{"model": "encoder-decoder image transcriber", "dataset": "numbers of one to four digits printed on busy colour backdrops", "translate": 0.12, "encoder_qk_norm": false, "encoder_parallel_block": false, "decoder_norm_position": "pre", "decoder_parallel_block": false, "decoder_prefix_bidirectional": true, "residual_init": "none", "optimizer": "soap", "one_sided": false, "weight_decay": 0.4, "adamw_weight_decay_other_params": 0.05}
Rows from block 5 of the image encoder, named by matrix and row number. Each number is 128 + 24 x the weight over its row's rms, rounded and kept within 0 to 255. All counts start at 0. Numbers have three digits each. After the name is the row's rms in percent of the matrix's.
# v: attention value (encoder.blocks.5.attn.v.weight, 128x256), inputs 128-191
v.30 101:132097116128154105054121156117173086165112143174091166127111139176095115122115108091160132148148108134126118131115060136136139120146133152114141137152116133141158133129143141143102114134114117
v.31 104:093184137144143112119078123158162167167140088061119117113147115139117119109109109091140099143144096110159100123117144162119114168131145119133074127125121144120077125138125158119105130157152105
v.32 092:158124153153156102125091147136122125123152133133170124143141103101187121157174153149091131120157093165124075149157161099121116122154122109139130092160145147137129142085131105135112114155137157
v.33 096:158150104186110145115165153100090150118157139167125077168144123175114104156121126099078131152127139113148090129120124152141105134103133128095138133149147090084141132159157161159082126130137161
v.34 103:111104150184127136122166134143121085105131130145205111103056129125098106100114168135135108125130134108112142103150124112150163111114106155113115115157148132139149113156125097134073126111143125
v.35 101:145134143095116138148117126108160160174132128131102137114178077095140156160125126136110145112160136108131140148138087091130141167102129189168137125163123139179113134096138110085146105125165122
v.36 098:143133160120129134166117115117109084105142145134153123114140103135126110153125094139115148132173092133161101125141155074148100123121128120159157131143166119116130139133096114145105122070121097
v.37 092:150107156144131167114126116122058096082114099129161105129140131138150106129179090155145118149129117132127144104167123109121166128150186156139146141148127156111125135160108122086105101126149141
v.38 100:115159139106123171111134098165106101145131134143117133146134110145145097053123115152116142158126101138122157124142111117158124174113074125099144135114157125143122160122140094137148112091111138
v.39 102:104111122125138106107123118134112144121060111106137113106164136147112112125139120103119114142121107101141117122135172134104148103064095122142128111083106100080151121111123124179136108146142096
v.40 109:146076173103122123116122122108095134108102110122116097123119145117128165087115139162118133129162097131120146178145127149107120146111157148137118083176128131136123117141135130098133110140107115
v.41 095:115142142112156127145102139085069096122116120071128156100197167108125158138135116122175127157142154093140125146085168127172123119133134138140136152134122099164136122092172119117133172131149124
v.42 096:116142152107122172141118120121107137149101143124134148175104146144143113066143138146121159113171131133114128144158138127144113122134118097120145129142132130116118165131088107143121134127126118
v.43 106:124134090140139140102139144126117145139103101147105135147137151160149115120135121138127164094152157141108150126143120090087124164106157139134087136105124144134165134171117126153108134172123089
v.44 101:121112138144135158113143106092122145127144114111128120105134125150173087113159173127148107142138177108100139106157122113159163123122117123117091171075086125129105107128139138112049149088087114
v.45 094:139122070119108075087092118128121183158062114111108102135082130129159133151092129135158122163122131161128124132138086102159134126142148143119100131104159121167161117097100120142127112122121166
v.46 095:124104139174133077146110104086088175147130138088122158118116152137153117086134142148121154116114125090107150165136134118149131129120093114127150090174128173133139124146129119099094109124109131
v.47 099:150152092134132129136136106107118112140125093123171162189109195121155147156127122143145126086103130130116156104138117158132088120159172137148152177140131094157107136097117104127189149091102085
v.48 105:112140146105109181135159165188149116139098150175111092133165119151128147103120185139090154136129132102143119176124128139146102116154133137139136073128140113131138147109154110131172162137140117
v.49 101:171097123086175101109103164138122146126125128132105119107076104107123132162145172139146100168121116118135144101121088092117120133120122167135141109167112124126148113080145121120171173107198126
v.50 104:114143156098131121119122120118141150076123122122140111126129086110131093125086099092178116186090092148124112142101135121176160108151129121162110125174152115116074144125168110140139118086123084
v.51 101:175134102130114156112121150141180153121086094104135124127161127139143129138126145135097141150104170136134115108158153145146157128160163162116109121124134153132099144181114117097158120088070150
v.52 100:109120133129094163147109130152168142072128106161164112121124138154163133124104142140159112087163130090109096085133089139098107128128122122121119167151140096123143146134116106126116122184129129
v.53 112:150133149186132168116147122128125187133122150125112146120125112157086114146152140112130138123129125149119126171167107106095130141104119164112112133121123148153143090155129122113090127106093092
v.54 105:095087166157152152140120155142170152107147144116163193104128105137148132144149163124124155168111102215178122093165131106159175163126123134159145150113159101071102144132135101107132126137142129
v.55 111:067102150104123169131091082138085121151145127135090116152133151099142120102059143127141109123087122108186116152147088136149095182107137080128117124126143128142203143123127128118150178141121122
v.56 097:136109119125138096158122088122135120117151128142134107107171103109108148087089160134146105154160104131121150146121126131111091081123107105138089095118094112207139108091142084124130184116121168
v.57 092:143153162169113119165146099124112142127122138125151143148107113149109167129121148147120114105195125099138122122176137100098118118121129137149144132094095115126133119138179123102166108145129134
v.58 102:127122106129123111141172083146137111090115097121156115153130077153087103098189113128088123116102127131151129093106143147139115158106090140147185137103117114136112121130161114097124181087147133
v.59 100:098131130136130126103136143139101096126164132144072096113123130132161143078142104140134146110164133122110099124149142140119165140109129141135092115115163095146105120079120150157163107137077145
v.60 102:121120158127140109124146090163122093146152121130186146122129143112083099174153083183066145104150114134074143103098139141153111137107100097109151144147186137144142127126127108093120109115151131
v.61 102:147113121167094137133170105120151114104092168144123100121072143116104152117132112118160103122101159166170134108167164114172082143100158111130152125150152128108151174119162105108156138116136167
v.62 098:137125112120105135074091118108143130115133091153174174119118083117089123131077142148165100170144159130105123105145091157123117161104132152130128096164104112167130130132122142121132140184137093
v.63 104:140121120129114126144142141102115153117081140120110139133120150115142109075123174128072143156112120184144137131133093144120098099104156078152132111097145076141142137137125081133065141102129137
v.64 102:175136124117116145164138121128149117151135146135129138098133155092164131159103119075126155093095105124142154143130158134131150123131128139113114157109145107119111147143114137110156113116166149
v.65 096:127175153114142128111123165146164114121146130170129119149152105102156101141113114120127159115124121106108106141126113103091128097135200091124117126097193114101114146150130121131156105129137136
v.66 102:126136155106136181118113130140068138106125122102114075076145127121107167100125150081105104146119141144090111133102141095132137107160144091133152133153143159131139138124083095135154129147115137
v.67 103:163127157065115101118136134145179177143119118101189129106136079132119148117164100116140114173134163118087158117086115124131103133151122114070140123108133097048138120156162124135135131149143137
v.68 103:091076133149088130096124157155143185125109115113136119181134090147125168139157122089122139122175125157059153126109138121124140129152104170169119129154148083144128128202125167116163158177148125
v.69 108:171166102109128149078127144130091120130149143123151136145138110094134132096095144121139154111103104135129133101137155152119091119157131088099098119125148124109170152102138107074116092101116162
v.70 104:201164105155146172135108132161149121140098114150142147143080107142105121112105136138132103134140140132097133126153138096076121125145117168106140129172125105128136087095121111138133121122159133
v.71 108:123107162151098106136136152138120166158138112138130162129143122081131124128096142159115141111124139149118154148173115123180189134154131135133137097124143149132146118122128082138134116114130109
v.72 098:144109126117114112104121160114144134136114143074115184138083142115159127109121126155135129127134083113143141070098082130135113140150130149118146139139091116078143128144133102129095134132163099
v.73 103:135093119132128118157135123163112135143144133132115147125165128099118132103106132095151164156126149140147133123108136103152158127134127127121147175151114119131101083172122100165138171148025179
v.74 098:145090146114156130170107120135126116136130096143165205152117141129111089149106045099104127115128138146127125134106111127114122146104107110081138115114141067114141126141145146135122058106132114
v.75 100:099139182161095131167150160114127160107157173134138130146130177135108121194154146137148136135106137151093131157134132114163122111124176143133121181139118173109140130178130126082150140139100135
v.76 098:133134168116132130176134159134107143136099132139099094163110169109114173121140153120180153098151114141096129138166177123119161122134139125090132135120121105165086109191103116125139152109110149
v.77 090:154149131154107146128115125141129126124100130125121136132147144125129119126111145108169169153158158144125121119125098143137126122124186069093142130135151081120116127132140167149150126106107116
v.78 104:102131149148088117122112132117110153113141156107114152196134110142167071146188147152115109114072151120105110084103092131137107149161114149150139126086091106166105097099159127112098127143112133
v.79 106:163130147137161147154125128087144137190122136086141152142096118153133166153136134117143165121129091159140141112092144110175159126133117142117092123155133101114138098179111148134140103148098136
v.80 095:096102142107130152096159106103121127147180114144134117132115121123137047116124118085108142131167108132122142161146124109136150142139121119140100106142142150133140126166143096151134142135089084
v.81 097:113113132165088079141125110105110079122123162121150150102118137152123144158116135118119143159184101131092119159101153098095148103091175123116111147138131136124135143135118132105187112093102150
v.82 100:167121117175147142131106140160111115064145167127168104163124120092133154134131148147142134123127172140159125120111114139099168139138124168157132114112094097142122115099166095150102107123138125
v.83 101:154106135084131090131158117112088097149105071107103103106132171106122164122103169114123131113105144107147107115137109125102107124104135120123108165136123098134134148143116128109119162124155128
v.84 099:147148122098109096110092092114106155096168122130108149144143077125108125127172151159147097161090085134112093121136127092125125119100149142110114116212126164138105152148124134125145140127125136
v.85 104:123116140100105103087136139118149127077120106129084135065147141133105160143105102108114147118142110168067100112104187117138109145083148141146173098086114117138112125135119090120155139148117120
v.86 102:127169120098123102091148112095124106132142138145085116130114136095118132142124161140114105136117196151148156098127139133130125115121144133133151141094088140132115125143130158160119131118147113
v.87 101:129158113137169099112111135129101189129135133141095175117130080068116152121165149132115115121137178147085117121103159122150119112141123147110110139145133104140100079134125136141162140124133115
v.88 098:114153077135142107129094097144181150099096133158157130097100113114119131101120151130125119105126145150123126093124124149134121125123098141133092138160143127126145110144126138118123106111108094
v.89 102:158148140091117096180142108114112116078125137165157105131130097131092173132120139111163170110130114092142127133187141118117101110151093132077137116095135171142093155144145102129115122119130138
v.90 093:140131123136083160099119140121135099154106136091138112129163140083112153101089154116078134106112087141137141126152116142101141138165157116081131125100160137145127132069113130102086075119154135
v.91 097:148170102156166111110117156125103121098143095130122102108134128160128068116141090128150114101097180118136175123147128201088153116119092139187164092160135158154097138143163130145135113135091100
v.92 101:140126161113157156125161142108149124195154140132139122135143149124111122129126132138112090137132111131135070146117187120123173118155113152109097103120103171138102127087125123116113118112155103
v.93 102:118131138175137101137119148083121152161133172082143110108109162149123149156172099122087126122145144127174138156116117103112137149141122093128124096116090118125085121176101139138136123115125119
v.94 098:137110101135156118131130125115111128096124112141127124112111144122103118108110148094153130111149102110138057113081117161169081129132123156109155138117114099158105116118119138163135153165139099
v.95 092:144159150122130113136079103104148135180089124099086145130122102094137122134136119103110163134152107138112137104124117152145095159147151111113122115138110144119110115132126136158130119115140103
v.96 096:101122128090102115114112095104140137138164181128118139141121141124144163136106151122146143111141157131162088160151172177107086112079103126158181121137115163108128140151125148131130133118100164
v.97 104:116135129148127123116107117135103137132115106120113169148142180133130106182117140144137126118148108114135096108173143148143109131124145128121114147107091083127158140141117177118136182143135154
v.98 100:117121125129136145156134142147132122163134144131140139125115132189108128155104145144166154117135132110126153141129137151145144119129068111173134142144074156091155131134147143121116162169097153
v.99 097:139137105082119155136079127134103111122173143177151152164129146140141168145157136079128103148136169153153133129097115123136160069116096149111119139108119086117160113168109112111151125138140132
v.100 095:140114132146126106147107099120113098114160131141125096129117130125136110152148101137152102096131072129130171087148140102106093150123158153111138170111121147131126089153119121145122079143145115
v.101 098:101122134159148127150175178120139120143182064122138146116148143152135142077120179179120106146126141132144160121108117126134149150109157132159112104132117129154127121156163143155155132111128128
v.102 100:101152171162158142134149103144114121129105164110098096122110110165138096112103127155121146158148117119115193126087132114104118101127177087092151091131107183141131160131096129159149106130120118
v.103 091:120138106114105120127100128135119173135120120109107151139102121147200158145109164145158132087164114141114119128145083144125120149107105174101140111133123123106151093118118121170109117119160102
v.104 098:094117103115094155130156158124149101137104129133132138119122129123130164157136129106158127083161134124111128086072129097150115120138147128152106108137123115179148179147080165108167102139119123
v.105 091:147158123114113155128138105142138155138150152132119118076136148138169115117137079142118177125133115106143140092133149145114130136117108117150163125102182127127112143168103073112107112108160161
v.106 096:115138125114182145100145094147133115142112147133131141109167146105122161115158126089121152121138127116159138081111190063108129090149138102103180152157083133156169084146132160136110102140097135
v.107 097:127126112136139115115116151155109112185140112144111141114110137134139154099094152101115147098116152159112149169134131113138163111131112082152112128151115155096142108139106127127144136101115120
v.108 096:133123131147159147160115084134126133088085097120149124165096101115164163151090121123081119142148097125092140130150129091140091162199090151109151151123134116125153161125133110109134119134114122
v.109 098:116151077123156153108135171113125142121112143125075103101113172105128115117132109122077173128102172161113118124150123138147148085135115118126140139172135123117072134137141149127189120127113120
v.110 094:126106143115172154108127111165135148107108167159134109118127138127106092125118119139183170114127108141146103177135147135164105133093096137128119142086111158137120153144099118120126132068123107
v.111 102:149112131105098092131102127150107136166111150096095116113149106117144152131174115178081154180140129125115115135141151152141167138096100108135139194147118141132144112121114095182109130110161156
v.112 117:125118094099096100131100146125155120126119112118111130142119134130128132082140096134097116119102116154120119084147105135137142122102115111134147144137153096126162106084134156074101094119043151
v.113 104:165152126123103103115136111146173116094137128134149145099132103138159106102170148125146111153115105151121105118133160127148112130121147195170125154136159101144099135096181155127131060172141159
v.114 107:084174138143133119149136120124103115105108095143120122143115133128142125139136156131120099141095124132108098153150089131135130131114130116135107145111159113124102122137136111085142114106136128
v.115 093:125114103133170165091164089105140155112111116106150130152139159157193138155122137184055102123120124145156136094125073141136108135148151088129136142146110127110126121129109089177149144130122105
v.116 100:134127152129158158145087147095135154136156102114095125113145155135132126105137180124140081116102181114128125082108079120127141128168123131131141090124129115109128149036126142143160120088101136
v.117 100:115103145138161145087125139144141120108126152157140112108142139165090100107130098108089152137093109116165131126086150100111110181136146154160092131155156100124117151120151129177135173117171144
v.118 098:129165125161110121121095177156163087099139131154137144133114106102151157096087084144103146138135081133109061110164118130144143111100110092093109121120129108155125103125100129079110125153169112
v.119 099:111137106177124112119148148106117151122121133148153134119126141158119174120142135153084135160104150139064084086106138107111166110104155143115127174098114146159161157163127133115104139157134136
v.120 094:106143143137103101123062103157162123154133129095121104121160186122134129139166125110119165149151146128123111186109121133167159166132136187136124127078155148091178145148154076158113149122173126
v.121 088:153140113111090108080136161159109122149110164150097135121143078135163143157099086107120151124159183183102095111129093124111103126135125155116164132151125144140135129160153133117109101144137129